From a checkpoint of a small audio captioner.
Model: 13.7M parameters, encoder arch jasper, encoder norm batchnorm, decoder width 128, decoder layers 8.
Training: adamw at rate 0.0025, 13000 steps.
Data: trained on synthesised sound scenes: up to three everyday sounds over a background, 127.8 epochs.
Rows from block 4 of the text decoder of a small audio captioner, named by matrix and row number. Rows with one number belong to one neuron. Each number is 500 + 50 x the weight over its row's rms, rounded and kept within 0 to 999. All counts start at 0. Numbers have three digits each.
After each neuron's rows are labels from the 100 texts, of 14848, where the neuron reaches its highest value: "fires on" is the input token at the peak. Only what is clearly more common there than usual is listed. The data: synthesised sound scenes: up to three everyday sounds over a background. In brackets: how many of the 100.
# fc1: MLP up (decoder.blocks.4.mlp.fc1.weight, 512x128), inputs 0-63
# fc2: MLP down (decoder.blocks.4.mlp.fc2.weight, 128x512, transposed), outputs 0-63

fc1.245:446567533484579432518485452584446508547525514506511469404502570508471522485517528464492504473396533529505592472470437537564531495537492559552473488520457519481503447344473545523478518459406482
fc2.245:494492484544427550469480396438476514505573548475375392449512513502536456507510549516422492496534549532499477613511557553516553456487428543466500600593466533494523480473453560490558406417527527
fires on: "speech" (51); "then" (41)

fc1.219:605497529546498502431439466457378497479457513441494408483589571442458440506491588487559545537490504532490508532571483411462520493548536565478517500471572537488390550462609486527596468430488520
fc2.219:523543542498517379452562548459422456477548523509440439551559540426461433501503579415591516519485560555460472593555491410458515530466465514540503481566548494506479523559549483523562463430504540
fires on: "white" (81); "pink" (19)

fc1.376:563537464481487555446504527561396524537509489483550501463476613462444438495563479493645469487490506530467575483469524577496451473474548498449492553546508566425611494411505423512474513590444572
fc2.376:429449553528518436576526478461576559470482499552475540468458487500513535446420534515383560487567503502517495544461441419561602537509453511500612450484531476509471516621468528499465444394602503
fires on: "quiet" (77); "crackling" (12); "clipped" (8)

fc1.226:541563419501502481525413443504533541497399419493512500519484497513502559511485580455548485462408481545522572492495477451543492461527486551521486481534490682441483569509562471501524516495547523
fc2.226:527515461460435495484485554560489475589506441509491400521451512410497594491515499487531477425459479511479468573530477415548431464440548580466479492554499545496534559459566422498566533520562526
fires on: "then" (17)

fc1.46:520475494533462486457468520494512401548569576487482468506543437467526378461453483503578488478484493502450517415489525439479459544521511566423403447495503491416521429579480516509543470476483526
fc2.46:535447474456506563509479567516403511489547527522598505447563546542565526572515483497459493610455488491470506522467478522600535477535501481417580532521528477537538505556509476439492570501553476
fires on: "knocking" (71); "bouncing" (13); "laughter" (10)

fc1.389:499468397509503461443386414529527409551409537463537460479538488458620482389414517443547530470424444549592520494530512426493491472501492556417491513560550489417456510471560520550466516415534533
fc2.389:455505465445477538537553589528465503544544467578438513414509540448505499485458534469468491458527488485472497634571468478564437438394518518504554517511466410524577472374542465563484570550553592
fires on: "water" (50)

fc1.80:501555480581565411517408455443493417443482516505522434540531567487410419506637482487471432450508486426523439505488452521478451514592535503465415473466481463525534543519586545542508499584494489
fc2.80:512464478448468375460515557427527582538486576542430485451441561500509500509516538591520566506586555450481557434486472621533477450443482534447462514494454577500479458435522420454502469387510483
fires on: "<end>" (44); "noise" (20)

fc1.357:571464551509514432510499473554447531482436453479576560424536541577453424558513462484475474490465496445547525448518400430536490520611585416557533530541474565514489569433519534525559507553478427
fc2.357:461526458530403465511469543510480407501387428519525521496506442495532450666520494441559556474471441474517455461609575530572604448476501484512446419517531448495431522472422529437415586527493485
fires on: "helicopter" (15); "buzz" (13); "crackling" (11); "crickets" (11)

fc1.496:434547483512539485454461464642468501526441405438578540526531527512451523514482461469675449425502499504512539561509488499500497598522491583510462552537445440467502497447489515577520428514448553
fc2.496:445491538519520480422441558489414436592517583487550561555489460529478462522456394527517569461512540526389468529536478475447450519524444532487471498475457448457467466511477594517436486585464552
fires on: "laughter" (12); "speech" (11); "melody" (7)

fc1.235:504581449480505531446548461575509510456569386540576413462451554498465597531454490517615522477481402435575571496446345501531424547514492507502473471427476542530472469514442547453508513476498466
fc2.235:577533533465548506481506513496515521555548393543551413467362542440450596558571432476532532471491464371548492544438435468541449523547564576517442575565506526528486509504452563468478525471506477
fires on: "drum" (67)

fc1.211:507467491548504501508438511476475585486402391482540537548524586624416504454557527500538460554547468521545463530499438564529592478454513500578488507571551523456507489574482468530483414498471443
fc2.211:514542497458470514491477502396474473559498462468429501570456543544594553506548509567526508510581464472494548510509481558518478472624590549486566513570537530496533550472476403499389581451532486
fires on: "then" (29)

fc1.130:507458525520453506477431465541494473518501533510612444521614464529514526626477466459512466543412434468498543446443399480417545501523517516443433419457524514534562509544423562451546532565465498
fc2.130:440435540556487510499443501558428453465484521396618508425512490496529471602562469414583470509468478472487581554491465527548390517483529559432489515500420447422474489515480480492507593584475497
fires on: "hammering" (52); "breaking" (15)

fc1.149:576490413444560476522558479425496514450449553536465557404511569497569463520508533600494422453542486456593558439551473502550593458510543412469553569393573624434582484464589456460497487499516496
fc2.149:501494618457444545454517532523457481557551496546497441559385428531483488501468499461463598543430517555476526594452512501523410523486481487531567511516521434525459508521517530530454471440513514
fires on: "ticking" (25); "helicopter" (17); "thin" (7)

fc1.193:502497537497517428504586474607542465515558444547488592402512512499480435465510469584433483502550396446542483430499485373513517504505525407529490490503432526537526479423555461512561480474504442
fc2.193:512529384563448531446401494491566407506463476520532480498514553409597494495493507416503499610513446516560442470521481557552470471460526492477441409528512478551503501549413537462554527448479555
fires on: "buzz" (55); "ticking" (9); "stream" (7)

fc1.116:483403496496400512491433483556478493503523600496586466486648449476539464582492465477530532555475476515477572410416391551442539526514523518393486448418501547438524531552396494495592551560475540
fc2.116:465424551570437533451420472545468464538516545397615520423542496468596469588542472426560486562427500496448584502478452552522433518469528528415464486506462451488502521514456541488509620562521525
fires on: "hammering" (40); "barking" (13)

fc1.148:489420558498437442495420519602444496521506572509623427547624421506521460589459460480512533559443460544463586379449401484465511570509480505427455430523505496412521561590449539459550532559459567
fc2.148:408455558527474495485425516557495451570449552504636510465540469503596433547552501431484489535452447507450572426490455576518526492467509497464533409462517452476524530488491486451534575558533542
fires on: "laughter" (12); "melody" (12); "bell" (9); "hammering" (8)

fc1.340:456569470581468514432486475539400429533447512495486467445545555489442440568494548519579568406455560548477501502489435384420545555539520486418510464499526516433508555520473437512563477494499539
fc2.340:437476537541538376528526567438456493568518551462428448523518548506526459419555501442542539425489585452400460600578482437481473504487481454532454423533491490524531516534476531530478478405535544
fires on: "ball" (77); "pink" (14); "white" (9)

fc1.301:507438518470416565405436493566475455493499492411526457575524444502501459503440454408509536505454535525497511508533514467461514475577588528461372586465556509426432570575465549576534513481450553
fc2.301:496460458468523440567560424426529534529477540559407514420403553538572484481456544503446427506502482436515556480504509469534546458399532426534577417486573484526588566453562514467519496427616491
fires on: "mooing" (17); "footsteps" (12); "knocking" (7); "snoring" (7)

fc1.399:411519516443545496466488508554407507481491445449539590504531528577520591511488484565573503455481485463470462524521485467461525559500491555529519488552399491403476541473472541470601465560477508
fc2.399:478494516514539511462477564542515453479483513399603496575511398447435479503473392449500546441504483546451545495512557503473436503518492565497478574488546462449469459523517595531498479512422577
fires on: "melody" (10); "spinning" (7); "snoring" (7)

fc1.60:487523559576563387426472477476504458487458570640515467540485562548526505414536581573545438452504473464510510477553490497560556448505500446560477464578446547518505445533453480444505421436563522
fc2.60:462567461560565423525407410349566492413457492511448416498517516437563487469550526507483390571514482462577415531452611433568483521585562510537475430568485537566553554495409513506441429454480470
fires on: "bouncing" (7)

fc1.54:374541478523604471549438451495462497462425487516504518450542504558387462480555499480493480459466437506497538516443455527482449635532554453497451567581560484551532496434533497580512506521474456
fc2.54:559515465510538480592435455473502496552638509580456505445470560438541485405501428489410484449507530517550501563501515553519411488513617511462463465508561403462477481470491497511462519465453504
fires on: "mains" (87); "noise" (11)

fc1.417:523527445471581511544605551519496580478509470475529484385516585487495557521545478545428502503382507526486616437497455520545521614501481562487477522535614468479516542409444553468477515508430448
fc2.417:508426534490511473513562512504563557415522491447500451443506503495521544407549572596502538585494514503506546406452558525500443498500433566476572509518489422542473543428451556517431546611513489
fires on: "quiet" (40); "room" (13)

fc1.4:464476540435506459498580472613557436540564515512513530470491471468510406484515430585496488481549379477553448469482519339493502549526528440496457530509427559497432510453474452536523421454472434
fc2.4:471589429546457532518465500520480429487526452530577540482521619575554585531490509460501472520498475456495402608563448459559464491487497460507433449596491446586462536474499489516510527480524546
fires on: "buzz" (42); "stream" (10); "crickets" (9); "cleaner" (7)

fc1.490:471462512533493392467466373541413460500544479452553463558517515540459517491523520479474358454551413447423504451584537480488537635538542442556467542531479623501564488555488536491556531518541504
fc2.490:447508540518474452455529495586400486538457514475481410621396463498450541518518536517446430482583426508474504463602544504454566589546536527503481542595435594523581450484508475520456510461518462
fires on: "fly" (100)

fc1.49:476526493478522455525568460518497468510504440540536532429544558538528403479570501571429484505528361444573435474479500404441557470545513423533496467423555546536546473468554454591604510454497485
fc2.49:573466451538413526470437570427533466523449511464483528502471520497570521538488533446484483553500542519548487423433469633560455458463485539495463389527550516535589577555439507438535541458483503
fires on: "snoring" (22); "laughter" (11); "bouncing" (10); "meowing" (8)

fc1.63:474493481586507511546493371526545593596535446536544473574543505595491409451553585422437480497386460524507536469499441546391480527499532523519492510522498448566553392534477514597448466512556572
fc2.63:509549399519512469537546388502468623616598485516468466508418549427503405385489495553465522443476451563490475491511450555407551556487532538527565450468526480480622447551502431563379487482515555
fires on: "mains" (100)

fc1.106:465469431504575428578524518421513505477445485410522556446520551456548519502477480587517526494546472480559469447467449601469539489485480549447497430481598560432491523505540478533561437531428463
fc2.106:478496534462438547451512548556467545587616497586475489373431525498500492481491531540415525516553470543443575427500512482495501491424450457492562506460505547467463422472554427506430544497512566
fires on: "ticking" (21); "rain" (11); "crickets" (9)

fc1.364:612549521545481521418474486499477483470482512470496465504551550437398434525525604485624517535477499562471476531564481384441574548512511585500494544456556570499446544483573475568545468485475522
fc2.364:525457564490491389471570566459429475472561517479419437577518510483467455534509585414548506536459587555459476593546444426468514517457471477541557497554517466495530517589538507525578459450568551
fires on: "white" (79); "pink" (21)

fc1.66:489412509515425439452507503488491459497528521465581493473606491611546568514408484537451531577413587418465574441470368452449498566530531506395499493612514504379485500563519478477505490515483554
fc2.66:425455542522517517524483537561585455518517498419457450405503412379584498526502501508478571532493472490480567374478534534525543448445570522428537511419544499514534495509503502454517542497547408
fires on: "hammering" (25); "barking" (14); "drop" (8); "hiss" (8)

fc1.195:438503517446565472517475350550483510521549503490507567414543604459546464446542456484477560433466394461418452517422531425530572555558536518560504524463582486556470444402433502499585554510476428
fc2.195:569399500432480547517495495489442526545512502459524484546486475433494453438527513482545469397474462473470518557559542454528497549554599546475513521541559448539481507486462496467354547617509500
fires on: "then" (99)

fc1.123:461535542538461473393566475497641526460520534456500465463504480476511454460390591516476477500472580491518499440498488392456540590534527519467480536579467541482554471471451518483548504515494505
fc2.123:475456516530507519521398572530476501524503469453508503531479483423524555547577458438372536525562483473534651491441489565586482451471540593449544516486578577453478481536424476515457453496493432
fires on: "over" (99)

fc1.270:483502522452515498525580450640496483507522503509547558419521404496440455447525430565462526550496440531569473431414493368477489561482519424504499487591434475470451531448461473511499481502489445
fc2.270:499543452593530515469499501586467399537515436520556510498514561559536569490530457402571511499496529460493423640603507452443471503473471440574433416520459418515435491464502480534486533470504496
fires on: "buzz" (42); "cleaner" (11); "wind" (9)

fc1.362:477644526499560518522488448429552491448543434407527457513508446470448511488532524512572469483481466530444512404515503459630603480514477506483435535503523567522544558438541519526480432494444448
fc2.362:410518513542484502479497475562432377571540588573601555401500467445498500540403553505497499569562525403475490521513460516468442487435418485494602473562476462479485482545487477518499518520512466
fires on: "cleaner" (15); "buzz" (12); "waves" (8)

fc1.10:406466428469532447570469492466418518434450544475527560450531493441579499499540482511573557475546409493551484404464495541493516447521493512440509435448605617413569484508504502506558486533420463
fc2.10:459503551473435543502501528567502546537589571579472500387414510426494430384518490524447528495575487537400532497479485444472504522383432452491610500443486539492446435518525469506449537484558538
fires on: "cleaner" (15); "waves" (10); "crickets" (9); "zap" (8)

fc1.231:581531459419548462418565523528555541388548500512481483437506508548513510622428521518501499449496535491539619511450500498621502515481470465548489486401495516494477525454453530490513492625359466
fc2.231:517530464556565446405552474501534409479483548501524534409517591575553541465509581474560441480489481424485548578584600521436511481459508438624448552498542490530429488478419447536504603451481479
fires on: "," (35); "buzz" (14); "room" (14); "rain" (10)

fc1.390:472567424575484560454580459515500518550428415503501469555514448524415509503397490495546510442461496484614506469486475474564541493569535448515527483498389506461500530442594383532481400477523449
fc2.390:493542401541434577446432538468464489553513481506459461428501481507444565628444478518485559462545487546542557495467476559519505525554453452541547508383446443502477450491529454503484611491500482
fires on: "car" (92)

fc1.457:446525410428439520428494468499515516544578552594442608494458445506463448556459484482549569459515452459533484477498529499511550488437488462537498436479478581440460423537459435504474411496486499
fc2.457:550484558628575472550533544474514471461447487461624464458587546539521524465519534466469366565484565498506481540512464487498459507590519505503564518518532421586551563496535509510500556482500532
fires on: "<end>" (85)

fc1.415:596523520602556348492507540508507475464463362494537390525519528553459462497533439446470521486545438394582475533509501474525425478662581521532446525435520465477453465478525555595504496479473486
fc2.415:465497508369484568486504465493522523479503536507404582467413444445513471533510475545483601436523485490446525497495546554492500542385478529403497459482418572419435431557544441465475371510479540
fires on: "<end>" (61); "helicopter" (7)

fc1.450:529490533472523439542554519583556466538500463492562514405577481483436373436550453517431486530506448449532497485448502382482518489550530356507514516411443508532514498437510464552573506491462433
fc2.450:462543412590385474475471459521519437498497505537492526489508546546604529548480501486592532531492434459590460501543481465538525434463498419547435407595466470509501546445457477422481482460491514
fires on: "buzz" (26); "cleaner" (12); "stream" (11); "crickets" (11)

fc1.491:468456494508392495511429499603500459519500596518543411475581458438462362608461515477554493555474497557501528384387429541509515531522529523373399462500527544424506575562441495537532504517506560
fc2.491:425386521609450483511450422475446434518481543389583477476577504468613527577563482475550454599430468460503505565480456470510427519560582519508512517483498399513450521500468593545504577542503489
fires on: "laughter" (19); "bell" (17); "mooing" (11); "horn" (9)

fc1.482:448428530523402485516423492554409396541416552473479449571552473487432453592472520442559471490506345539488521483401527515591515544579575536426419468498450510496519553512434494567564464555481544
fc2.482:514487477599529490491398499483445429525522528445514507509572461522588583503515518415516529598477504484478507544462556483550527433473505581469510392519540438514504508516466541529442553581520565
fires on: "bouncing" (19); "melody" (14); "doorbell" (11); "laughter" (11)

fc1.413:587500467419497415469651492492443577465536524562440566408537444510512521519494504537490470543501462456529565482458451516464484455470525389541538465532522555500516481460484471475538487564466416
fc2.413:429491459542396475552543467409515508565477509493545527520432502415562409493498498495478396547555473484614423466516452475491407561543540486515469487508551413615608526471489552461543571476457579
fires on: "helicopter" (62); "buzz" (11); "engine" (9)

fc1.200:487523519418580442563496497441471604465494579549451520468549420516486506534483438496524442453452472446416505436475477475554505515506585579525483517550535551552562496489413545426547484440466439
fc2.200:522586437533522469527425475475430488559555456542515468516491560438453501449552500501501369384563490526458507531479562463573453527438530561463508468506492553559561464400483445450513450495390585
fires on: "then" (69)

fc1.199:434429483539406494455452506561477471509467565479577453496608430493503445623461463468617513571464474515475557466416452454458541557534522554423464504493479507449502507601394529503567538602448553
fc2.199:457435542600427487478399484524475419550517539447637496458570495487646500592534492427497477574437476479454538497491447518503438508484526493444462459504502414502478530508458554481554601537519538
fires on: "hammering" (25); "breaking" (21)

fc1.237:382500490505495549480559538497483478463408538476443520535510519536493492557498582495586530432459514542559462474464491426482507456485500447485471418461544623404595588588426525514491492529491505
fc2.237:380550496522418496548542512492511513535506457453548584405428581511497450605567449499478562383527516510455488532434452530460463394469547463506432396544536488493508548539410456494473504469464511
fires on: "ball" (100)

fc1.332:564517409596465415501541503483540508459555459439587557450556566530528549567449608470530438497489557416598435470559390511509483475484537496557514499432548483511463589450430502459444526547493419
fc2.332:492410538526498457549466493479520505557490483445519496387541517562608479520567595523629431619537525443551508426439494527507535420563507506478541461497471535517574504466482489456570564596516455
fires on: "room" (62); "waves" (15)

fc1.261:494497474516495471467454403603387439445465534446508410584488420495454528501496521508449383424566434468500535519599491501490532567523545513592502518569413599495517494478496465504502541475520480
fc2.261:469503470470454485456504479581395480535482515485498441604414463508526544489527530491424432491593426503505508564618533516462486528495541555526504546631458565538600448461481429539442526479513510
fires on: "fly" (100)

fc1.240:414572519531483510505557489515508543460453493513535563422548567494379474563556536442516486398511418487446501493482507466535465497499519462479437502532470488444511590568389522528500459511461541
fc2.240:336528516548457478540607536478471543474481517483500571383503587495463437576548498408509578429520538502394475486487490482528473480472558450453441439542535502488525567517388540468434516531476548
fires on: "ball" (100)

fc1.210:486506508523419522474547537518463408462530473466464447482523497531425538552523514436483515431449448399483527517424497490589464515532536477548467539472542465467584573467458572634531375525486544
fc2.210:540446492522500525520536459491403460490483560463449609473514523451451472484543520443543521580484527530479555456496543557532499460471509559467613501522504542440561551450482493546381491525476530
fires on: "quiet" (81); "over" (19)

fc1.419:442534541503491512444388489593381464495432513470497437525482521549476474533505503507513403396496389486524573454558441498439505531541528481503462521570453627537576471511462527590481445469540539
fc2.419:463520450504417502466439514587380456570510500469502445616407499515513532546496496551417438463568434510523461536572540474460502566516543521475511480620476553521567447486484439571483477467521531
fires on: "fly" (100)

fc1.138:480561448553593407497458392525481617561568465519508489533450480533473394438489582462479487469469489516563560472486462582453457534474559488543525488500547467548540443487487477551453502546540534
fc2.138:475558452580512378538530433488479643625581493522441502508410535550532396489494540489472538534496490490518512522475467548422534526467591535518563450527513473526597417535467503571435537471529517
fires on: "mains" (100)

fc1.403:530501508515541452464609552576495517518567544555521561420516467610505464468522521545458492504479457382512555483494495464533536449453470343637515428463468511534463465449451493510576513513533473
fc2.403:501547469609493428501444477461498447567471412478557525530512580504638489504492489451515415556561500461574400474501507457516471510549489509546439378603461422511551530499483546422452521515486581
fires on: "helicopter" (22); "crackling" (16); "ticking" (11); "engine" (9)

fc1.418:426445524482430466497437516609467435535495584493607430518603412485512425578463451476544528555479479536476550399434442486453525540547513504400442469488456519434492555599407525474569541552469571
fc2.418:442439549584460455463421489543493440562475544462639484459552475497624470579535491420501493552436458503465572439468440534531503519476517480453502428506514428493501522515477532465558603551542548
fires on: "melody" (13); "laughter" (10); "barking" (8); "knocking" (7)

fc1.110:391395501519430480412385477515482456545568548502590486468587510573557510491490494464448474560510555413482591496426403463422480510533523490474531540522541530482523520520423572506559533530500536
fc2.110:533446489470446562472509462491587507522465566480489476421436404415522520499454499541488552481510499547501534429463544529526574576432456490406501485500467576516527524539505410408486539492511424
fires on: "hammering" (21); "barking" (13); "drop" (9); "croaking" (8)

fc1.187:561434529556409475521448508564534461503506597454582464503719505476532479610477528442461511566401563444513518406465415473506500500555528515440500462475526536473537576521407440460536539510494542
fc2.187:444406519545426571453458432562452495550523567402569517403554449458525499542545471423578496580461538526433588482447431549519463481474539569411509483493431477419546490536438535520544587561510498
fires on: "mooing" (8); "barking" (7); "siren" (7); "explosion" (7)

fc1.478:479547493538605393535454505472511465508449530592502472558496522511547361507534494558561563457521383559446558449450495555477514568487472456517479414545465468492489528502508456546534480513489545
fc2.478:510506415492534503520538432422582519434515425527412522382474524517498570469482618546455396537499491468611575480463559467523602529407545432542522479517510561499504495542450489471487488407539432
fires on: "bouncing" (17); "beeping" (15); "laughter" (15); "slam" (9)

fc1.150:499532507432550567546479406523565486497474568486482547555490532441479476546418484551501496430426488512506581499506498517585507551457485535539452475478470479424420568479419485475490367454434606
fc2.150:451526583613512510558511538453442457494468508493489487537460529575516510445526592464520339598552489443528454529523489440485506493583536572506487595526501430596549525498551436486401572473532507
fires on: "<end>" (37); "with" (12)

fc1.292:486484583636559516554377512460400499477410530439518491545515491504459413493530518559497435507497488424521443527491497477518450522642521551515480568478511427503512536467561570497540461526550474
fc2.292:521553481606520377515456451468582392475486525590486488464521548530627546473536562483514447440531538469442447523644448482494544483505475487490452419506512483509447466482543435508469557421543536
fires on: "noise" (19); "room" (18); "crackling" (12); "rumble" (8)

fc1.265:474582460553445428563402484506510472437534480454555555445538601525535467480557544483445402519481532472519358425576467440574535440557511492531471458445533459596547580443457546488534533494523476
fc2.265:431482493546470546505463428502503532487504524470457528457500447475601478500458559511619571488495495510503539410432396474527506485508508501427497456538466505404471527577468436512581479497508450
fires on: "helicopter" (22); "ticking" (16); "noise" (12); "stream" (10)

fc1.495:471492513466529513507595358514516492396560456555511517462541523561498521508439555589488529495377504398502542551558524497524522454449498371583570508502492499419398480494426470480534442442559479
fc2.495:410476479601523493509447482550418443510574409383550464441497513479538484479544479493504434551563499500566447547459492524550499627487427477485473550541536435594529509503532476527476535565440546
fires on: "then" (69)

fc1.151:584555505528499496423429465466389492499444474458447418529554542413451434507481615495633532540472521564514545539514497389478559523530498576488533469465563555467461545459618517515536447446499488
fc2.151:516488549556497418498557543473406500492552516462457409527535513463449445462493566397606503494510574575454479625556488355478504505475447550540506483551537494514486550569532485535508443436536554
fires on: "white" (79); "pink" (21)

fc1.352:570535453441523451426594504583598417456602471576531427454489447503498472518474452476562551399514514574485552512461508531560555544459460527502460481462492471491553444466435464545469493630381450
fc2.352:519500499579500505416579578459489473539450497548495513470531581579433548589505569411590526512424483486513562585544525599445506372491508451574427556514500566473478360509448509525499509507459528
fires on: "," (54); "with" (39)

fc1.228:557510494459503500435579446505514429466565540621596434429542460564541528480460472515532439433410535464471467535589528416489550484508583353497471504418507444504480508493487447479487559486530505
fc2.228:408504597508526489528437498476588495529532416418500459523459469454613493460542497457468534452520478470473538405504521423435527564603470542467482597383556467586505460504518498549471527498514492
fires on: "helicopter" (16); "engine" (10); "wind" (10); "stream" (9)

fc1.15:489630456547480504449407411488515508462457537497485534485558554455455523519563581494507394460464584512542447477527408457486620489527538541508455468519494503465554570430501498477488486490415489
fc2.15:503452423490461496575493515484507464516438413479513556559492489563615502417429464584482539432448516407594506435486505453563527521580495445560516427516535538504445535493579522514468448470566537
fires on: "noise" (57); "hum" (22); "rumble" (19)

fc1.147:509509420527477430569492504573565494484561497492532597434539573519537465460515538520473522517465436431613426449512481461483568439492526444572509446467477511509497509412494525515570526483489406
fc2.147:447467482515475519531446446482501502511489542443474526483553476494562463490515564484601465553546472530475491430443412529496501500566522570432456472480423502470533553558468498491496518580406568
fires on: "ticking" (26); "crickets" (15); "buzz" (14); "helicopter" (8)

fc1.87:459495487422529533426428382433390564482444433503536532583515570598475479478455465486539502448453495437487468482507445482503469521489524575561454520593478545476458484478478453520529411562440516
fc2.87:550455593519476470453539472529549464588485489405540490427479457456415549515541438443521512626526518445560598584496445537511416553508548496433437520535551459502484397488490520550541611525442568
fires on: "over" (23); "hammering" (8)

fc1.76:539472462551473412502445441405481445476495476409566513485558590481541471453535563468522433424500528433524420457610502476611466509601575552495527553389590478521465542455442534524487526592524457
fc2.76:477509469565466445483415462521430405534484480470454478505585507534599543507480497506554487540481490423528442531416439434561485512606595482456452434503521491548519529479498484498556589567572453
fires on: "room" (16); "crackling" (15); "helicopter" (14); "buzz" (10)

fc1.128:436536468560607408536488390525466624520585433505518469507488465550415429478498527438476462481464477513558572472478430545439466550499586516567504528540568481548571440494469510569457533536539515
fc2.128:451575462566463395558516436520484617629554500520467523476409529557498432513486530503452524501482474504499534536461467557452504557463541556524574451537475454489587430543493486562467494481527530
fires on: "mains" (100)

fc1.59:469468526494495468527599475491548568458555500541509558415515420609505464495458516469454517555469417364562510540554472468503549432452476344565502458416501601540476458452431508513519456472571469
fc2.59:526517483597536511548478473496469410494475441441517490517561550474523394471510449414502415624608519430591479495515505506478476495496503485524437426471479421558522540496526582463429559494485550
fires on: "ticking" (18); "helicopter" (15); "applause" (10); "crackling" (9)

fc1.372:482626486524520546520509495496534564540433517523461459413496426485482446570487506505487390471536491470486467486469499429515555604613477574508471493397568494513574430517486554560535532458442512
fc2.372:523551444460375565440478465452462546583490503528498541423510558438491441503567554535496421530619521441476572523483555544510515510514463485518535413499513481438563403533448507577520545484447512
fires on: "then" (99)

fc1.33:480473576530476499575538514560427543473557400528497558431495508545443415463533472469438507511506444464542554491472490475530485367519505399527556411435501517540488517420556466512548463481508457
fc2.33:473503450601447544541406463498521439506480540451513601495503444467558471543540520396452454545488569557494532596568557465529483483453518520509514431510494448541504528564473495464534565508471546
fires on: "buzz" (20); "wind" (11)

fc1.402:491450479516469438491445432565455479482486553503546539464603492586555526516497521457556538518475538436601482445508413440551568445509587497561477493489467566478453554480354483514524497491451433
fc2.402:409598523493526510520394499446427482577520475500498466551520471502482474603527540461502460497532463540465440567461580465521417490568461626568505489608430472450531484538463556539512493527425530
fires on: "helicopter" (17); "buzz" (12); "cleaner" (11); "applause" (10)

fc1.444:355571527507472489553527493515491412469462510498509561434565507469483421552486527516532481406489379504475495432490442478546451513541514516484440490562576564459496595481426481540536446494453531
fc2.444:421481504581431490565533480515566452591503552469516522395443504365524532613539521482566526461576582500472453550450489498430463505439490519501452422475516484535469525521471397459488485443472502
fires on: "ball" (100)

fc1.355:520505559515501442524547515521495476566497440550601529418527523534490405474587461472441461549529419422526443482493522346516509445570527428577513473487480485520558474418531450539537538464492439
fc2.355:512500422563488410527460451440557450469500538560473534503477540490648558577474518531502499484470465479606443457531517489575505462443452454535470395545507478455523517493510498438537517463480489
fires on: "buzz" (17); "ticking" (17); "stream" (13); "applause" (7)

fc1.39:456452489484448479436525505573417400557511498579567384465572439558440464480476432476552414508439431513477532446497510539550499556547520579460415477383462485497499514516527480513592532600506533
fc2.39:487417535534500494440473472526496380539549595499587501445521492516619465579502557443495511605503566452474486523428520482566541450498535448462521478529545510472492525528428527482518629558577451
fires on: "speech" (25); "breaking" (16); "chirping" (15); "bouncing" (12)

fc1.47:474512536480503502505614521590502479542519476534491541440492515513454395490550416510434462560499427466480514520418512347458513518476531377566480486491476516541502454456463465529495486456519443
fc2.47:454533470580417476507494468493523378532558458591538578481497564542576498514559499480484451551496443426539392537555455404505482472505518453576502395604417467518497532460466459504503522471564483
fires on: "," (55); "buzz" (14); "wind" (7)

fc1.246:455484442447476483503547484592471521488555440485488575425570463540478458495507441502466539490489468471661474456414451390480543511511599472540497431536478449474498556424435494534538470556496437
fc2.246:428542430589482445508449462517539406500439479498504451563546546488564517588429496431526537555507455466547450536495430520504499409543489480521451424559473399571444532538441564468508533479415515
fires on: "buzz" (38); "cleaner" (21); "applause" (14)